Weights of a small contrastive image-text model.
Model: encoder arch mlp_mixer, encoder num experts 16, encoder patch size [6, 6], text encoder layers 8, text encoder activation quick_gelu.
Rows from block 7 of the image encoder of a small contrastive image-text model, named by matrix and row number. Rows with one number within an expert belong to one neuron, the router's apart. Each number is 128 + 24 x the weight over its row's rms, rounded and kept within 0 to 255. All counts start at 0.
After each expert's rows are labels from the 100 images, of 14976, where the router gives the expert most weight on average: "responds to" is what is common among them; "peak on" is the class under the peak. Only what is clearly more common there than usual is listed. The data: seven-segment displays showing three digits.
# router: slot weights (encoder.blocks.7.mlp.router.weight, 32x384, trained with AdamW), inputs 320-383
# up: expert up (encoder.blocks.7.mlp.up, 16x192x384), inputs 320-383
# down: expert down (encoder.blocks.7.mlp.down, 16x384x192, transposed), outputs 320-383

# expert 2
router.4 [109 115 142 126 116 118 115 114 128 100 107 128  80 104 159 193 163  90 129 104 162 163 189 161 107 132 128 111 100 131 131 135 159  91 127 106 131 110 161 173 132  91 106 142 147  88  99 129 108  99 149 122  97 112  94 144 130 142 129 132 109  93  95 150]
router.5 [135 115 124 148 149 143  89 121 131 115 146 126  98  72 110 146 159 105  87 117 162 129 171 104  89 101 118 108 120 117  98 138 164 109 158  91 149 106 131 109 124 112 156 126 151 132 121 151 130 127 127  93 135 133 116  73 164 161 133 112  97 114 111 157]
up.0 [158 173 165 119 157 135 113 141 131 128 115 122 174 121  74  83 111 137 127 119 137 103 141 164 130 101 125 137 107 132  95  78 140 103 154 150  88 161  85 133 121 114 102 121 135 150 128 137 120 133 161 129  94  65 145 115 144 181 101 156 132 145 131 125]
down.0 [ 91 142 155 146 126 143 143 113 111 149  76 140 139 117 132 130 130 145 126 146 146 125 163 118 141 131 158 140 134 147 182 141 123 132 135 156  87 117 138 136 122 109 171 116 133 129 130 113 136 143 147 161 134 125 151 126 133 140 128 103 150 140 142 136]
up.1 [149 144 113 126 109 107 117 136  95 142 131 130 169 149  97 154  94 139 109 123 119 128 104 102 118 155 125 148 162  85  92  85 212 153 147 109 118 111 161 112 116 130 140  99 141 170 152 105  96  99 108 151 116 110 160 202 111 139 108 122 153 148 132  39]
down.1 [128 166 126 131 142 112 128 132 119 151 136 149 141 132 137 145 153 138 132 137 100  76  62 122 117 127 143 151 241 114 120 170  77 114 150 141 151 128 112 119 108 112 116 153 118 135 160 128 150 144 148 106 102 113 101 148 126 168 158 134 115 164  93 124]
up.2 [127 127 154 164 108 159 130  86 114 116 140 131 122 140 151 121 110 151 125 166 114 146 129 116 111 123 145 132 127 128 152 150 142 122 106 169 128 143 161 102 131 166 121 148 112 158 126 150  99 123 142 116 155 157 109 178  87  78 126 111 107 158 134 163]
down.2 [134 141 113 163 115 103 141 131 123 124 161 108 106  83 174 208  62 103 155 144 145 151  90 103 100 130  98 105 188 106 119 147 150 138 143 114 181 125 129 133 130 146 148 117 120 145 118  17 128 113 177 157 132 139 110  78 116  98 125 108 160 141 124 129]
responds to: the digit 2; second digit: 2; second digit: 0; first digit: 4
peak on: surround

# expert 11
router.22 [119 114  81 140 127  90 131 144 136 164 146 133 144 168 109 110 153 161 113  84 105  93 142  89  79 137 111  92 189 138 139 138  97 129 121 122 111 110  97  99 134 146 148 130 110 140 190 152 121 147 117 140 131 122 128 125 141 129  83 137 125 114 140 112]
router.23 [145 128  77 151 115 107  67 174 171 184 174  66 152 139 135 122 122 134 139 119 109 130 122  99  96 106 135  82 134 115 110 167 111 131 146 136 102 106 151  97 118 149 175 122 119 185 167 128 130 128 128 145 136 120 129 140 130 112 111 144 134 123 159 151]
up.0 [129 108 108 102 140 124 133 158 144 110 130 124 128  93 100 102 161 113 104 146 108 166 172 132 101 113 114 128  98 102 107 107 151 153 115 140  65 178 133  74 120 128 127 137 103 145 134 157 133 139 125 105 155  69  90 105 116 193 124 123 125 128 149 147]
down.0 [135 101 178 115 161 121 153 148  69 137 139 122 133  88 103 113 102 124 121 114 131 111 108 128 158 120 131 152 108 128 146 180 156 101 134 132  77 155 116 151  93 107 139 122 101 110 133 114 139 141 151 140 118  93 130 133 168 136 131 130 141 160 129 135]
up.1 [ 99 132 181 138 121 136 137 139 136 146  99 124 103  75 165 140 113 188 125 135 102 108 103 121 123 120 163 165 139 115 141 106 120 133 150 111  95 139  79 120 127 122  96 175  83  72 120 155 142 155 108 110 129 174 175 141 137 132 151 127 108 108 113 168]
down.1 [ 97 117 143 112 120 149 154 109 119 138 138 154 197 113 118 142 124 167  96 141 134 156 114  89 128 106 136 159 166 126 120 167 132 112 118  66 120 113 135 161 136 121 125 130 149 100 136 140 109 151 131 109 136 142 161 169 125 126 109 153 107 111 158 132]
up.2 [117 112 133 187 127 168 136 142 134 142 109 110 171 148  94  92 141 248 135 127 114 145 218 114 139 106 119 107  81 147 132 171 133 132 129 119 150 142 135 120 120 119 124 136 127 161 123 132 119 151 147 133 146 106 101 147 126 128 112 125 119 111  94 141]
down.2 [142 142 110 133 133 132 142 133 140 139 118 123  94 150 135   3 123 172 146  90 119 124 151  91  98 134 129 131 144 126 121 148 131 119 144  76 154 125 176 120 114 144 148 113 127 160 128  79 120 141 125 138  95 128 123 215 131 127 101 151 121 122  99 118]
responds to: the digit 7; first digit: 7; second digit: 7
peak on: screen

# expert 3
router.6 [101 147 108 144 158 160 146 140 146 167 131 159 123 133 125  68  83  90 165 154 157  96 120 153 173 130 157 173 120 140 149 126 152 155 120 124  76 124 116 186 154 113  91 123 140 104 131 114 119 121 131 155 124 124 152 160 127 139 156 125 113 121 118 118]
router.7 [157 117 122 126 145 168 121 125 152 157 174 123 107 138 126 117  65 140 130 132 129 121  75 109 149  99 128 110 110 134  98 137 149 145 145 109 117 106 115 141 109 126 120 136 144  84 175 108 130 140 115 111 147 112 165 120 141 140 131  95 107  99 139  99]
up.0 [122 119  71 142 135 130 109 151 129  81 114 120 178 137  90 139 136 162 149  74 138 138 142 137 151  95 117 107 113 108  86  94 133 139 133 130 136 149 121  99 114 143 121 121 141 169 126 149 108 155 139  86 164 111 132  69 119 151  87 117 147  94 146 150]
down.0 [115 141  88 145 125 110 191 132 129 107 139 118 134 106 113 136 101 127 125 105 155 140 119 130  93 149 137 140  90 129 162 108 158 129 125  88 140 124 135 141 123 143 116 112 141  82 118  74 151 123  98  98 140 157 136 144 134 105 132 127 118 148 105 190]
up.1 [148 124 159 184 103 130 122  74 173 153 103 130 157 112  96 138 149 134 124 111 114 129 134 113 128 101 148 133 158 107 121 171 130 142 165 118 115 120 153 177 160 138 126 118 128 115  73 144 149 124 135 128 131  96 114 124  93 141 122 105  91 160  80 151]
down.1 [117 133 126 151 129 127 111 163 116 119 145 167 106 111 155  89  98  90 122  98 111 124 127 127 124 117 128 131  99 133  95  84 132 116 121 120 168 124 137 160 125 129 119  81 131 136 118 182  97 103 125 145 112  96  95 138 114 129 133 155  95 168  94  59]
up.2 [150  98  93  70 141 106 142  65 115 110 161 128 172 154 137 147 158  97 129 132 155 143 101 191 131 108 135 152 104  99 144 135 154 114 140  79 161 106  94 116 141 139 137 139 164 109 145 149 141 137 141  97 144 141 144 151 115 163 100 100 140  94 121 186]
down.2 [162 152 116 136 128 128 111 120 138 121 152 136 126 120 116  89 125  99 134 101 129 169 195 116 107 125 125 160 148 130 151 169 128 129 131 136 144 145 132 154 135 125 103 135 114 189  86 112 143 122 141 153 181  62 114  73 155 161 116 120 121 110  86 166]
responds to: the digit 2; third digit: 2; second digit: 5; second digit: 1
peak on: surround

# expert 14
router.28 [140  94 136  98 132  87 111 100 119 135  77 127 115 140 114 147  78 218 125 121 152 130  66 122 122 113 114 120 139  98 139 189 122 111  97 103 154  82  81 147  99 151 125  93 102 199 147 139 128 104 137 165 153 110 119 109 128 101 131 103 186 103 118 137]
router.29 [114  79 143  86 102  98  89 100  94 103 138 128  92 124  88 147 162 207 132 128 149 109 112 138  94 107 120 132 146 119 124 159 126 114 116 115 118 103 140 107 129 158 145 133  96 155 170 100 133 110 150 140 157 139 109  77 110  91 134  89 133 124 107 134]
up.0 [139 179  82 117 138 100 126 155 181 123 134 125 127 107 154 170 132 145 148  91 169 144 203 141 158 104 150 176 118 153  79 125 108 148 112 147 152 144 131 100 130  97 138 148 124  99 133 170 101 147  97 118 100 161 152 141 114 126 125 138 122 104 151 164]
down.0 [142 116 114 113 118 153 129 131 125 121 100 153 150 126 116 115 150  98 111 141 110 123 119 142 140 155 148 152 111 124 136 141 146 162 101 131 128 145 188 158 112 143 127 133 114 180 146 122 146 121 115 148  92 199 134 130  89 140 127 153 140 111 108 160]
up.1 [119 138 176 116 178  78 116 126 140 120 120 132 113 148 104 115 149  83 166 163 130 166 110 138 136 129 121 144 150 131 104  77 126  96 123 116 166 120  98 135 131 168 135  86 110 109 112 162 125 135 140 143 160 100 133 137 121 112 160 108 105 117 139 210]
down.1 [126 138 171 179 114 117 131 125 142 134 138 128 140 133 156 154 145 100 134 124 114 179 131 133 128 105 157 115  99 148 118 139 139 134 130 161  63 126 154 144 131 179 123 103 183 140 121 120 149 143 152  85 105 105 116 105  87 139 156 166 130 118 154 182]
up.2 [ 97 146  95 122 132 141 180 157 164 150 120 158 130 116 113 117 109  81 101 144 107 123 138 122  85 119 138 134  95 141 143 112  89 108  93 115 159 106  88 119 128  58 134 102 144  87 155 122 126 136 114 103 189 127 137 123 135 125 118 145 117 154 111 152]
down.2 [144  96 132 125 137 123 102 145  98  90 129 138 217 178 161  92 100  56 123 143 132  97 163 100 110 155 133 139 120 131 135 159  94 207  89 135 184 147 128 119 145 156 116 129 135 169 140 132  97 111 120  95 141  90 133 163 163 129 128 126 115 134 134 138]
responds to: the digit 9; second digit: 9; third digit: 2; first digit: 5
peak on: surround

# expert 15
router.30 [130 117 116 140 118 121 139  92 101 108 140  87 147 101 168 118 117  57 125 140 141  99 178 151 118 136 124 110  98 124 152 133 139 158  80 117 164 155 138 130 129 138 118 126 135 119 119 134 119 132 182 154 111 148 130 120 119 128 130 116 106 127 143  55]
router.31 [131 130 113 148 130 114 143 124 134 122  79 103 113 107 115 100  83 173 127 105 133 123 109 149  96 102 149 137 123 111 150 188 117 117  96 101 124 153 123 148 143  94 120 100 127 149 147 136 134 145 162 132 127 131 108 165 132 166  88 123 111  87 111 129]
up.0 [113 148 148 111 100 166 140 119 119 119 121 140 142 155 128 103 126 115 145 116 108 137 126  99 107 137 128 114 129 109 129 133 111 121 141 137 117 140 208 103 143 129 122 103 133 127  97  74 187 126 163 102 122 157 132 117 128 160 135 150 153 132 176 132]
down.0 [139 134 121 166 139 132 132 170 134 142 111 144 112 133 140 162  97  94 136 129 167 140 161  82 129 132 153 139  70 131 121 134 143 161 143 146 102  87 118 127 124 112 107 172 104 181 100 109 140 115 142 136 108  91 111 152 118 132 102 154 157 115 116 118]
up.1 [139 148  71 131 115 110 143 170 166 168 195 111 147 150 100 157 138 145 133 122 113  94 117  96 105 139 108 160 146 103  90 132 137 139  98 147  92  62 130  67  93 104 147 145  85 146 134 175 138 121 132 116 100 115 144 164 151 160 137 165 152 120 111 123]
down.1 [128 100 119 102 119 129  94 111 149 104 145 149 110 132  84 147 147  54 116 134 132 146 160 134 151  95 124 148 169 150 139  47 149 103 152 149 119 145  83 145 114 127 142 123 103 143 104  98 187 145 126 177 130  77 140 113 111 115 116 155 142  86 116 123]
up.2 [147  98 128 115 110 128 144 108 153 116 124 126 168 131 116 152 167 105 128 100  80 111  39 157 121 145 161 108  94 137 118  53 124 119 132 114 140 138 137 132 111 132 108 132 147 143 119 159 134 139  97 125 125  95 166 127  94 135 108 119 143 107 131 125]
down.2 [134 151 140 143 120 105 119 100 128  99 157 124 129 148 160  88 181 141  85 106  96  67 145 118 119 150 128 101 108 153 141 169 135 131 139 125  89 102 161 125 116 107 112 122 129 138 126  59  93 159 143 121 153 152 142 143 159 151 122 144 127 144  75 152]
responds to: the digit 5; second digit: 5; the digit 7; third digit: 7
peak on: surround

# expert 10
router.20 [138 123 111  86 139 110 129 127 103 105 110 158 138 144 113 150 108 139 112 105  82  87 145 139 121 131 112 129 127 112 145 144 116 119  74 113  97  97 102 118 117 151 133 120 103 136  96 122  92 102  82 116 128 132 159 111 140 140 123 109 124 106 159 115]
router.21 [ 95 125 156 109 104 109 173 101 127 129 134 177 120 145 113 125 124 156  92 128 128 163 149 130 114 126 145 101 160 108 108 129 112 134 120 115 102 140  92 134 144 147 154 125 116 122 116 104  69 113 155  99 147 105 126 119 128 135 143 146 169  74 167  99]
up.0 [106 110 109 102 135 112 131 113 142 153 100 137 103  92 157 103 124 187 165 133 150 133 135 124 161 122 143 154 189  94 147 100 189 116 120 153 172 120  82 143 100 132 157 115 152  97 109 141  95 158 104 109 118 117 169  94 145 130 138  93 174 135 148 171]
down.0 [112 143 188 158 140 127 107 141  97 123 181 140 155 120 128 154 133 122 155 128 125 112 174 144 135 131 123 159 111 114 105 156  77 121  80 114  99 168  91 138 113 114 144 101 119 134 147 147 116  91 148 131  97 158 110 106 148 115 122 143 137 138 132 106]
up.1 [139 138 122 159 103 146  98 116 159 128 151 143 124 124 142 222  88 105 115 150 126 141 181 121 103 101 161 110 139 121 174 169 121 128 139 140 164 147 100 172 142 151 111 152 134 180 144 130 102 123 160  94 137 116 140 134 103 110 122 145 134  90 102 167]
down.1 [130 158 150  87 120 150 150 183 116 120  96 133 161  88 157 136  98 191 122  97 137 102 169 116 158 125 130 126 141 135  79 111 151 136 133 158 151 142 172 146 157 113 136 107 117  66 143 138 106 148 138 160 123  82 102 128 146  92 144 178 134 123 139  91]
up.2 [107 152 125 112 161  99 127 135 131 153 136 125 125 157  88 159 118 129 106 134  71 150 128 103 131 121 119 125 166 161 138 157 150 134 129 140 168 126 122 103 116 149 137 117 103  68 108  93 164 111 110  99 104  99 137 136 102 125 151 129 100 131 114  98]
down.2 [100 130 172  97 111 153 108 122 144 149 165 136 152 120 130 159 216 175 110 154 131 128 104 124 144 107 139 162 148 105 131  97 108 133 102 114 124 137 128  99  82 136 141 154 155 141 128 106 150 172 186 100 109 137 144 143 133 117 154 121 173 120 128 101]
responds to: the digit 1; first digit: 1; second digit: 1; third digit: 1
peak on: screen

# expert 13
router.26 [161 125 127 133 107 130  78 161 139 150 164  74 147 131  97 147 116 135 142 134 129 136 113  97  84 104 138 114 136 102 114 143 108 135 139 117 107 125  98 107  85  85 138 143 124 153 172 114 141 166 124 145 112 122 115 150 135 117 106 110 109 112 126 167]
router.27 [166 103  82 147 115 137 104 175 156 134 167  73 159 121 101 122 109 127 156 134 148 164  94 133 104 117 152 122 127 133 120 141 114 153 159 127  95 129  98 106 112 104 148 128 105 153 170 135 158 180 136 144 133 105 108 138 165 122 109 125 136  71 126 171]
up.0 [121 128 121 110 140 146 150 165 118 130 122 121 146 141  99 179  89 143 133 103  81 147 161 116 104 131 137 114 108 143 101  95 116 105 133 151 109 100 186 125 117 118 126 166 184 117 103  96 145 115 132 109  98  85 153 109 116 135 142 151 112 124  92 172]
down.0 [127 148 123 167 138  95 140 126 148 162 155 114  89 167  81 103 172 141 148 131 105 126 123 135 146 159 119 132 111 119  72 150  88 120 120  88  93 118 134 135 144 143 169 109 105 186 131  81 111 128 136 140 125 124 101 124 115 162 105 115 142 164 127  88]
up.1 [129 124  95 144 115 138 127 123 112 167 113 137  93 103 109 164  90 180 129 103 182 142 100 149 132 146 108 132 140 121 151  99  97 102 167 121 106 125 131 151 167 124 114 146 125  63 124 153  94 132 123 137 108 152 111 142 128 106 120 139  71  82 125 133]
down.1 [154 168 104 155 138 117 126 138 149 139 129 126  97 152 142 135 153 175 170 109 143 157 127 134  97 114 121 140  88 150 123 194 119 139 142 117 132 111  78 112 117  96 151 137  96  89 165 126 111 139 131 123 168 160 122 111 118 145 154 146 121 140 113 110]
up.2 [130 128 139  97 106 142 151 129 125 130 144 141 111 119 107 180 162 203 142 135 129 141 144 160 123 131 131 114 114 142 140  98 131 109 129 130  76 145 158 104 149 109 126 107 131  77 155 185 160 138 122 103 127 171 133 143 151 124 131 109 128 150 157 104]
down.2 [139 126 133  97 120 120  97 154 138 146 160 122 140 108 123  27 149 116 131 104 136 121 196 126  98 139 144 136  98 102 126  76 138 141 119 131 114 124 150 118 112 124 136 135 114  74 161 134 109 144 138 118 129 197 105 152  93 129 127 139 119  96 130 106]
responds to: the digit 3; first digit: 3
peak on: screen

# expert 7
router.14 [123 127 116 102 105 143 154 141  86 100 136 126 119 146 113 154  89 107 135  94 149 144 134 131 102 110 110 122  97 110  89 101 118 122 133 123 118 128 125 155 121 103 135 134 102 166 123  83 120  89 112 105 115 129  92 156 123 135  92 105 133  91  91 114]
router.15 [112  91 133 151 104  91 129 152 110 120 141  72 110 141 137 158  93 146 116 124 157 144 153 140 120 107 100  90 174  84  94 136  99 105 122 116 119  96 104 155 100 118 157 148 129 183 129 120 126 136 140 127 165 128  91 143 126 118  86 116 108 108 129 137]
up.0 [ 99 126 138 155 138 119  97 127 120 137 119 125 148 142 103 109 146 130 120 159  95 129 116 127 121 162 124 129 132 123 108 138 142 152 166 145 112 130 136 113 137 146 143 109 160 108 158 148 108 136 123 149 143 111 137 151  98 106  98 144 126 114 139 188]
down.0 [116 109 157 130 140 142 107 124  90 131 108 118 181 118 121 160 108 162 127 101 117 144  78 131 133 128 118 133 134 145 117 141 144 117 144  99  81 119 128 131 104 141 137 119  76 170 161 138 139 122 114 123 124  73 117 106 106 137 106 126 130 152 109 133]
up.1 [118 157 108 118 128 143 138 100 125  99 126 109 147 129  91 179  49 120  92 104 108 116 189 162 142 112 110  79  82 104 123 133 115 132 120  91 165 137 153 103 119 139 144  81 139 137 143  91 153 107  89 181 121  91 117 114 114 168 119 152 139 144 144 166]
down.1 [127 141 141 131 140 146  93 120  96 116 121 144  80 126 136 151 160 163 129 123 144 144 134 160 121 125 128 120 151 136 130 164 118 107 138 128  10 124 127 154 125 120 134 151 128 130 143 121 143 140 126 148 122 125 113  95  79 107 117 140 132 136  99 157]
up.2 [121 103  90 147 118 102 182 124 121 166 110 139 141 100 142 134 135 160 152 214  89 102 157 127 120 160  98 173 116 144 131 139 155 132 133 154 136 106  97 158 115 111 134 169 121  75 181  86  87 147 147 147 142  97 100 145 184 141  91 145 138 130 136 125]
down.2 [101 130 162 120 105 165 115  85 132  80 127 135 162 143 124 179 143 115  70 137 124 141 164 116 151 148 124 117 123 108 135 156 133 141 106 109 163 162 113 148 131 126 141 140 117 110 119 115 133 106 100 110 111 132 129 176 139 157 131 103 124 126 105 110]
responds to: the digit 0; first digit: 0; second digit: 0
peak on: screen

# expert 12
router.24 [140 148 145 119 146 122  98 120 144 122  92 135  85 133 177 111  80  70 113 103 149 111 187 130 114 116 122 117 109  95 147 189 151 110 113  97 130 117 123 161 120 129 139 140 118 145 107 151 123 139 148 121 148 152 109  93 128 136 128 130 102  94  94 139]
router.25 [148  94  99 132 135 131 125 103 124 104 124 154  98 119 107 112  94  99 112 119 140 132 176 124 100 118 134 146 120 113 133 160 156 115 127  82 134 122 154 124 115 118 153 129 147 132 129  72 130  97 138 128 125 135 113 127 131 120 118  82 153 111 110 145]
up.0 [132 101 126 150 111 114 127  80 143 109 126 135 170 101 153 169  87 139 133 130 131 111 193 101 156 144 117  90 192 142 110 123 100 134 131 131 128 102 101 141 144 140 134 128 140  88 119 200 126 115 125  84 141 167 176 117 149 156 116 128 111 137 133 117]
down.0 [161 135 148  90 131 123 162 152 139 150 129  89 119 113 121 163 121  82 124  72 102 122  78 122 147 126 163 145 123 144 131 173 109 138 131 135  89 139 139  96 122 130  89 137 115 103 113 157 166 108 105 113 149 179 127 113 131  81 147 123 143  96 127 169]
up.1 [132 100 133 114 120 150 121 113 132 121 168 119 152 121 158 135 117 116 115  95 169 143 135  99 122 151 131 162 123 160  83 137 160 131  98 128 109 120  97 110 132 143 119 147 109  95 153 122 107 121 134  87  96 138 144 154  70 135 139 117 141 140 128  95]
down.1 [172 161  91 106 119 160 109  92 114 130 120 133 143 122 181 151 169 106 103 131 115 105 168 137 133  95 121 155 102  95  91 124 148 123 135 112 141 142  90 117  83 127 143 113 125 129 110 133 131 140 162  82 130 125 110 142  83 153 152 113 127 170 122 124]
up.2 [130 140  88 118 139 136 142 127 138 128 171 101 142 114 113 142 111 159 154  97 109 164 109 149 122 112 110 136 209 102 170 125 127 100 161  91 127 124 131 131 169 109 130 108 116 159 132 135 111 112  78  58 140 104 133  98 105 167 137 114 128  94 105 171]
down.2 [134 102 116 104 141 162 114 134  94 110  82 194 161 160 157 203 193  88 122 130 119 132 128 141 100 141 112 139 151 153 112 147 141 129 110 120 148 113 147 119 137 110 116 166  79 110 103 116 157 148 102 141 127 110 138 150 126  93 140 138 124 133 169 121]
responds to: the digit 6; the digit 8; second digit: 6; first digit: 8
peak on: surround

# expert 1
router.2 [140 116 126  76 116 143 123 134 172 119 152  94 134  97 111 144 150 155 129 168 115 127  93 112 111 113 139 112 151 146 107 111 131 142 117  88 122 120 105 126 120 129 121 112 132 113 134 114 188 149 136 115 152 110 129 147 140 115 136  97 118 148 147 135]
router.3 [123 124 125 116 147 127 131 125 122 144 148 160  98 117 125 134 212 142 140 105 148  95  86 153 137 163 144 133 117 120 147 105 183 136 147 142 219 119 136 140 146 166 106  99 129  92 113 111 120 129 153 146 133 154 159 107 108 146 152 135 112 135 107 141]
up.0 [118 107 134 116 100 131 157 129 111 138 132 104 110 149 161  99 139 112 141 167 133 135 135 132 130 111 138 109 137 129 147 150 128 106 152 147  77 108 139 180 120  97 138 147  98 132 130 154 109  98 167 141  96 140 109  85 147 125 148 161 134 142 122 172]
down.0 [131 161 117 146 115 135 137 141 157 166 159 102 191 105 128 158  59 132 186 103 134 101 120 152 136 149 143 154 130 152 116 142 146  99 177  97  89 128 126 123 112 134 140 127 135 145 127 149 128 110  83 105 130 110 125 112 129 119 129 115 113 113 113 134]
up.1 [130 150 141 103 142 113 114  84 123 113 101 142  83 104 110  67  89 109 123 106 136 102 140 119 144 126 139 120 150 117 131 135 112 136 134 112 107 115 100 115  91 141 127 136 107  90 130 127 121 119 172 111 161  87 107 124 140 141 144 126  94 164 162 104]
down.1 [114 117  79  92 108 137 133 138 115 133 162 157  89  96 143 159 117 124 129 157 163 110 133 144 129 169 111 130 107 130 143 148 130 122 111 163 100 125 132 124 101 127  97 107 151 130 162 124 121 116 121 140 147 109 184 136 146 127 163 145  95 119 119 118]
up.2 [114  92 143 133 151 124 115 124 148 157 134 125 148  89  49 118 146 141 106 119 137 146 147 108 113 148 158 128 187 158  94 158 102 149 127  97  84 165 169 147 107 113 135 119 173 125 146  72 152 153 177 130 157 139 164 141 107 109 112 134 116 124 103 156]
down.2 [102 125 126 103 121  93 196 102 104 129 107 151 126 124 152 187 114 109 109 152 124 143 123 148 137 129 120 126 146 139 113 122 136 142 133  86 157 128 105  71 169  76 158 132  90 141 106 165  90 129  89 131 111  72  74 142 139 149 114 127 145 109 146 168]
responds to: the digit 8; third digit: 8; second digit: 3; first digit: 5
peak on: surround